config = dict(
    train_examples=39062,
    input='log_mel',
    win_length=512,
    activation='quick_gelu',
    num_labels=68,
    residual_init='none',
    optimizer='muon',
    orthogonalizer='newton_schulz_5',
    adamw_weight_decay_other_params=0.05,
)
Rows from block 7 of a small multi-label audio tagger, named by matrix and row number. Rows with one number belong to one neuron. Each number is 128 + 24 x the weight over its row's rms, rounded and kept within 0 to 255. All counts start at 0.
After each neuron's rows are labels from the 100 clips, of 14976, where the neuron reaches its highest value: "loudest band" is the band of the loudest frequency at the time of the peak; "strongest on" is what is common among them. Only what is clearly more common there than usual is listed. The data: synthesised imitations of 52 everyday sounds, one a clip. In brackets: how many of the 100.
# fc1: second MLP up (model.blocks.7.mlp.fc1.weight, 768x128), inputs 43-85
# fc2: second MLP down (model.blocks.7.mlp.fc2.weight, 128x768, transposed), outputs 43-85

fc1.143 [105 154 106 137 138 123 163  68 135  96 123 137 133 149 124 146 133 138 129 142 126 110 126 138 140 132 118 120 125 135 123 111 142 128 107 114 152 101  88 128 142 103 105]
fc2.143 [116 103 138  84 136 111 139 107 142 136 111 121 140 107 127 159 170 125 158 134 133 153 185  88 115 124 185 107  91  71 122 118 146 136 127 120 123 107 115  76 143 171 113]
loudest band: 4000 to 8000 Hz (63)
strongest on: animals (49); crickets (38); white noise (34)

fc1.629 [147 100 142  86 114 146 100 136 103 168  78  97 145 112 171 139 113 101 125 126 149 129 152 133 124 112 173 111 100 111 122 140 144  90  81  99 134 111 119 129  68 130 167]
fc2.629 [146 149 106 127  86 114 136 131 144 104  47 104 105 130 161 116 101 135 133 101 108 152 126 101  98 114 116 126 144 134 132 131 112  72  94 137 113 120 133  51 130 110  98]
loudest band: 2000 to 4000 Hz (42)
strongest on: reverberation (63); text has "room" (63); text has "reverberant" (63)

fc1.362 [134 140 133  92 115 112 123 124 164 155 103  72 104 125  74 162 114 113 157 120 116 137 118 105 130 102 149  99  91 133 117 109 137 140 150 113 104  92 138  78 117 124 140]
fc2.362 [101 150 163 119 128 112 109 160 118 140 120 141 184 108 121 152 150 122  83 158  83 118 129 118 185 102 127 104  91  90  92 128 108 168 112  92 124 123 164  89 127 137 161]
loudest band: 2000 to 4000 Hz (33); 1000 to 2000 Hz (31)
strongest on: nature (65); stream (54); pink noise (29)

fc1.710 [148 142  97 117 116 133 125 141 129 119 158 123  58 110 133 102  98 120 111 119 114 152 153  92 130 108  99 131  94 121 135  91 145 113 126 137 138  99 127 143 125  91 118]
fc2.710 [ 98 114 176 137 107  97 122 132 132 145 172 128 113 159  98 109  99 119 116  79 122 136 104 129  97 103 136 140 121 127 169 130 153 109 173 107 156 112 127 141 126 112 147]
loudest band: 500 to 1000 Hz (49); 250 to 500 Hz (35)
strongest on: laser zap (79); machines and effects (79)

fc1.393 [112  98  75 130 115 107 172 151 155 108 111 114 159  94 134 114  91 148 118 157 150 119 129  89 133 147 132 131 108 122 153 129 114 139  89 125 126 122 121 130 153 130 131]
fc2.393 [104 130  98 156 126 110 112 105 130  90 132 143  95 110 144 157 117 167 127 184 156 120 126 125 136  92 110 100 155 148 115 106 120 110 127 130 136 124 139 115 124 105 130]
loudest band: 250 to 500 Hz (66)
strongest on: nature (72); wind (64); reverberation (60); text has "reverberant" (60)

fc1.156 [127 133 146 103 122 126  98 135 102 108 136 141 144 136 159 113 119 168 152 109 137  87 116 114 165 108 122 106 122 104 155 141 172 126 134 104 116 118 105 112 113 143 112]
fc2.156 [117 111 132 115 157 116 136 105 141  87 103 170  93  87 119 106  42 130  99 110 158 101 147 107 119 134 153 169 113 152 127 124 145 158 125 123 164 112  94 144 103 106 120]
loudest band: 2000 to 4000 Hz (93)
strongest on: signals (81); whistle (75)

fc1.85 [136 157 117  64 159 127 109 127 156 114 106 105  86 141 165 118  91 177 119 144 127 109  89 143 159 157 136 121 108 173 129 137 148 146 128 136 150 110 172 107 146 135  98]
fc2.85 [131 130 104 121 106 108  82 117 146 169 109 140 139 153 144 118 178 159 145 149 139 149 155 179 123 123 100 137 123  84 115 127 154 131  98 100 145  99 122 127 122 143  97]
loudest band: 4000 to 8000 Hz (33)
strongest on: people (90); chatter (63); speech (26)

fc1.523 [ 79  71 124 107 156 153  98 147 124 169 150  89 121 126 121 142 142 135 103 144 173 115 154 132 161 111 136  94 128 142 116 139 107 125 131 114 149 126 134 128 135 127  97]
fc2.523 [142 132 109 171 107 139 112 153 113  96 126 123 113 159 124 126 117 101 149 143 101 128 127 163 118  72 134 105 125 137 109 154  64 107 119  96 152 134 145 140 101 127 138]
loudest band: 4000 to 8000 Hz (34)
strongest on: people (56); crickets (30); chatter (29)

fc1.619 [127 139 108 173 158 124 128 138 159 118 140 112 148 138  96 103 105 116 130 130 144 107 155 142 158 144 112 125 172 115 151 162 122 119 139 112  76  95 150 154 169 110 148]
fc2.619 [ 82 149 184 116 100 139 189 137 115 156 136 125 150 141 115 140 129 126 145 118 149 138 112 114 140 111 135 114 125 123 108 142 129 126 149  96  89 133 117 153  97 152 119]
loudest band: 250 to 500 Hz (31)
strongest on: machines and effects (47); laser zap (44)

fc1.700 [109 144 135 132 137 118 128 122  90 139 108  90 149 118 148 136 111 161 142 141 113 143  51 105 143  76 137 110 136 185 104 160 136 170 110 115  78  92 125 106 131  95 128]
fc2.700 [122  96 110 175 177 157 126 141 130 155 111 141 148  91  99 109 102 146 134 175 149 121 112 151 136 128 158 130  85 110 141 126 126 141 100 174 124 142 196 137 104 127 122]
loudest band: 2000 to 4000 Hz (25)
strongest on: mains hum (49); muffled (low-pass) (34); laughter (33)

fc1.395 [133 120 125 153 128 146 137 118 157 133 148 117 112 113 162 130 146 137 159 139  95 112 144 134 164 123 164 156 137 117 116 118 111 104  87 126 170 101  69 146 124 123 133]
fc2.395 [151 104 122 134 107  96  92 125 120 128 142 150 142 130 146 131 120 174 149 142 171 115 132 155 107 148 123 139 150 178 148 144 157 113 107 132 114 108 165 134 130 161 111]
loudest band: 4000 to 8000 Hz (51)
strongest on: people (54); speech (37)

fc1.347 [ 98 132 106 130  91 110 122 126 125 155 115 145 104 168  88 117 137 103 106 103 116 193 150  69 178 136 153 174 158 134 123 156 142 160  92 176 151 119 136 101 127 143 102]
fc2.347 [127  79 160 122 145 134 117 182 117 102 151 127 124 143 124 118 109 135 143 144 129 136 123 140 162 107 118 143 120 124 139 181 153 129 130 160 139 141  44 215 124  99 131]
loudest band: 500 to 1000 Hz (55); 1000 to 2000 Hz (45)
strongest on: laser zap (98); machines and effects (98)

fc1.158 [ 94 121  75 127 116 112 101 139 107 123 166 134 105 127 162 158 137 116 162  99 133 146 142 114 172 112 126  63 128 115 125 179 147 142 129 106 133 121 124 157 116 124 144]
fc2.158 [136 154 121 141 142 153  98 134 117 115 133 162 141 102 124 143 129 129 146 118 119 184  85 109 160 128 142 143 143 141 129 109  89 164 135 146 178 159  85 146 115 127 109]
loudest band: 500 to 1000 Hz (33)
strongest on: reverberation (85); text has "room" (85); text has "reverberant" (85)

fc1.24 [148 114 108 132 125 114 108  82 135  55 172 119 110 158  89 106 156 133 120 120 149 101 130 141 135 145 179 120 101 119 116 104 157 123  65  64 123 135 119  84 113 154 134]
fc2.24 [125  83 121 161  87 171 160 170 149 148 129 131 153 150 132 120 127 121  95 130 120 152 118  98 167 134 132 125 147 143 113 133 129 107 140  99 158 105  75 131 120 163 100]
loudest band: 1000 to 2000 Hz (41); 500 to 1000 Hz (40)
strongest on: snoring (41); people (41); engine (32)

fc1.594 [126 135  70  89 174 134 126 156 112 148 137 131 108 123 151 142 102 122  92 150 168 183 114 102 153 122 120  96 143 135 145 135 119 104  94 100  94 120 129 139 103 106  91]
fc2.594 [142 153 133 143 119 142  99 180 161 111 122 159 134  95 141 130 161 114  82 163 147 111 146 143 126 174 109 126 126 134  97  75 127 163 116 106 153 133 159 136 123 129 138]
loudest band: 1000 to 2000 Hz (44); 500 to 1000 Hz (35)
strongest on: nature (45); muffled (low-pass) (33)

fc1.421 [112  86 196  95 107 162  88 162 115 155 131 125 113 120 129 127 103 138 100 133 152 166 139 116 162 122 161  97 128 130 158 104 113 163 150  96 116 131 144 103 127 107 110]
fc2.421 [173 125 131 169 124 148 117  98 160 129 165 188 128 102 139 147  77 149 133 111 166 136 137 136 113 146 129 112  85 138 167  97 136 157 179 113 123 147 145 123 142 135 132]
loudest band: 4000 to 8000 Hz (48)
strongest on: household (59); coin spinning (50)

fc1.477 [116 157 134 114 115 138 153 156  82 139 100 161 137 180 133 110 148 115 118 131  86 189 117  78 162 131 186 116 142 114 136 148 139 136  76 159 144 100 126 131 106 126 107]
fc2.477 [146 153  94 122 121 168 135 156 152  82 145 118 118 101 173 123 136 125 116  91 122 119 111 127 142  90  91  80 142 124 130 159 127 173 129 115 134 119 106 241 122 130 132]
loudest band: 500 to 1000 Hz (95)
strongest on: siren (100); signals (100)

fc1.751 [151 107 181 113 145 120 118 113 115  79 126 136 132 135 144 155 158 143 105  90 184 114 116  90 128 114 145 144  79 157 131 102 119 136 108 168 116 124  97  89 121 141 134]
fc2.751 [118 159 141  85 142 115  85 104 125 174 129  97 165 122  74 161 122 134 127 134 113 116 153 139 148 120 123  67  95 134 143 130 132 168 101 115 128 122 103 119 145 121 119]
loudest band: 4000 to 8000 Hz (68)
strongest on: white noise (74); group: signals (28)

fc1.668 [124 113 129 111 115 170 119 142 121 125 110 107 140 183 131 115  93 129 125 161 127 114 117  87 174 131 163 137  62 128 102 152 118 131 124 146  91  96 144 150 129 179  99]
fc2.668 [141 137 155 167 121 106 123 107 100 129 170 147 133 135 131  97 140  99 137 128 153 103 146 148 140 184 123 111 120 111 148 180 132 136 100 128  76 144 139 162  78 130 137]
loudest band: 4000 to 8000 Hz (57)
strongest on: signals (49); thin (high-pass) (38); whistle (32)

fc1.687 [124 138 138 100  95 116 125 141 114  80 159 124 103 122 128 129 107 135 142  90 140 101 139 100 151 109 113 120 111 148 102 121 146  89 178 124 144 104 132 116 106 130 142]
fc2.687 [120 148 143 113 116 128  93 121 168 127 192 149 152 113  70 120 173 101 132 138  98 129  90 150 134 174  96 134 129 148 161 114 114 118 111 152 145  80  94 102 136 109  98]
loudest band: 2000 to 4000 Hz (27)
strongest on: muffled (low-pass) (60); coin spinning (38)

fc1.589 [138 141 119 134 133 176 124 156 154 124 110 112 123 138 164 140 124 132 109 123 131  77  91 164 144  87 150 142 120  96 121 180 130 126  84 150 135 100 122  69 126 116 103]
fc2.589 [108 115  93 119 102 151 167 122 119 120 155 109 114 106 164 113 145 132 157 124 176 147 179 104 101 147 130 146  82 145 145 149 128  95 126 128 135  98 108 121 166 142 113]
loudest band: 2000 to 4000 Hz (38)
strongest on: people (37); laughter (30)

fc1.434 [112 131  89  88 134 105 153  87  65 117 115  91 124 169 151 152 124 108 173 168 114  98  89 165 138 117 146 141 131 103  84  99 115 140 103 106 113 121 138  96 105 128 130]
fc2.434 [160 151 113 117 126 124 112 125 159 140 136 100 156 118 135 156 104 127 112 146 103 130 133 157 181 123 128 108 119 152 110 108 159 138 158 106  78 152 142 161  95 139  99]
loudest band: 1000 to 2000 Hz (38); 500 to 1000 Hz (34)
strongest on: snoring (48); people (48); engine (39)

fc1.622 [166 142 130 108 108  86 107 128 117 127 130 117 143 125 108 126  83 141 116 155 133 112  98 109 147 170 130 101 118 139 120 113 164 136 132 134 103 112 128 125 152 112 131]
fc2.622 [ 98 170 136 122 164 128 135 145 103 138 123 126 116 150 169 133 140 130 140 156  73 143 101 144 133 125 138 141 167 132 150 134 133 122  95 101 154 138 122 123 119 131 166]
loudest band: 4000 to 8000 Hz (82)
strongest on: machines and effects (90); spray hiss (78)

fc1.754 [113 107 144  99  87 160 101 154 122 127 140  94 146 147 121 151  98 141 170  90 118 121 117 123 133 159 165 157 167 142  85 131 134  88 110 173 127 108 103 103  88 160 137]
fc2.754 [128 158  74 100 128 169  98 129 140 133 142 100 126 130 102 104 106 126 127 109 145 170 151 104 128 112 133 125 127 132 153 181 114 110 108 150 106 124 115 144  82 150 149]
loudest band: 500 to 1000 Hz (92)
strongest on: siren (92); signals (92)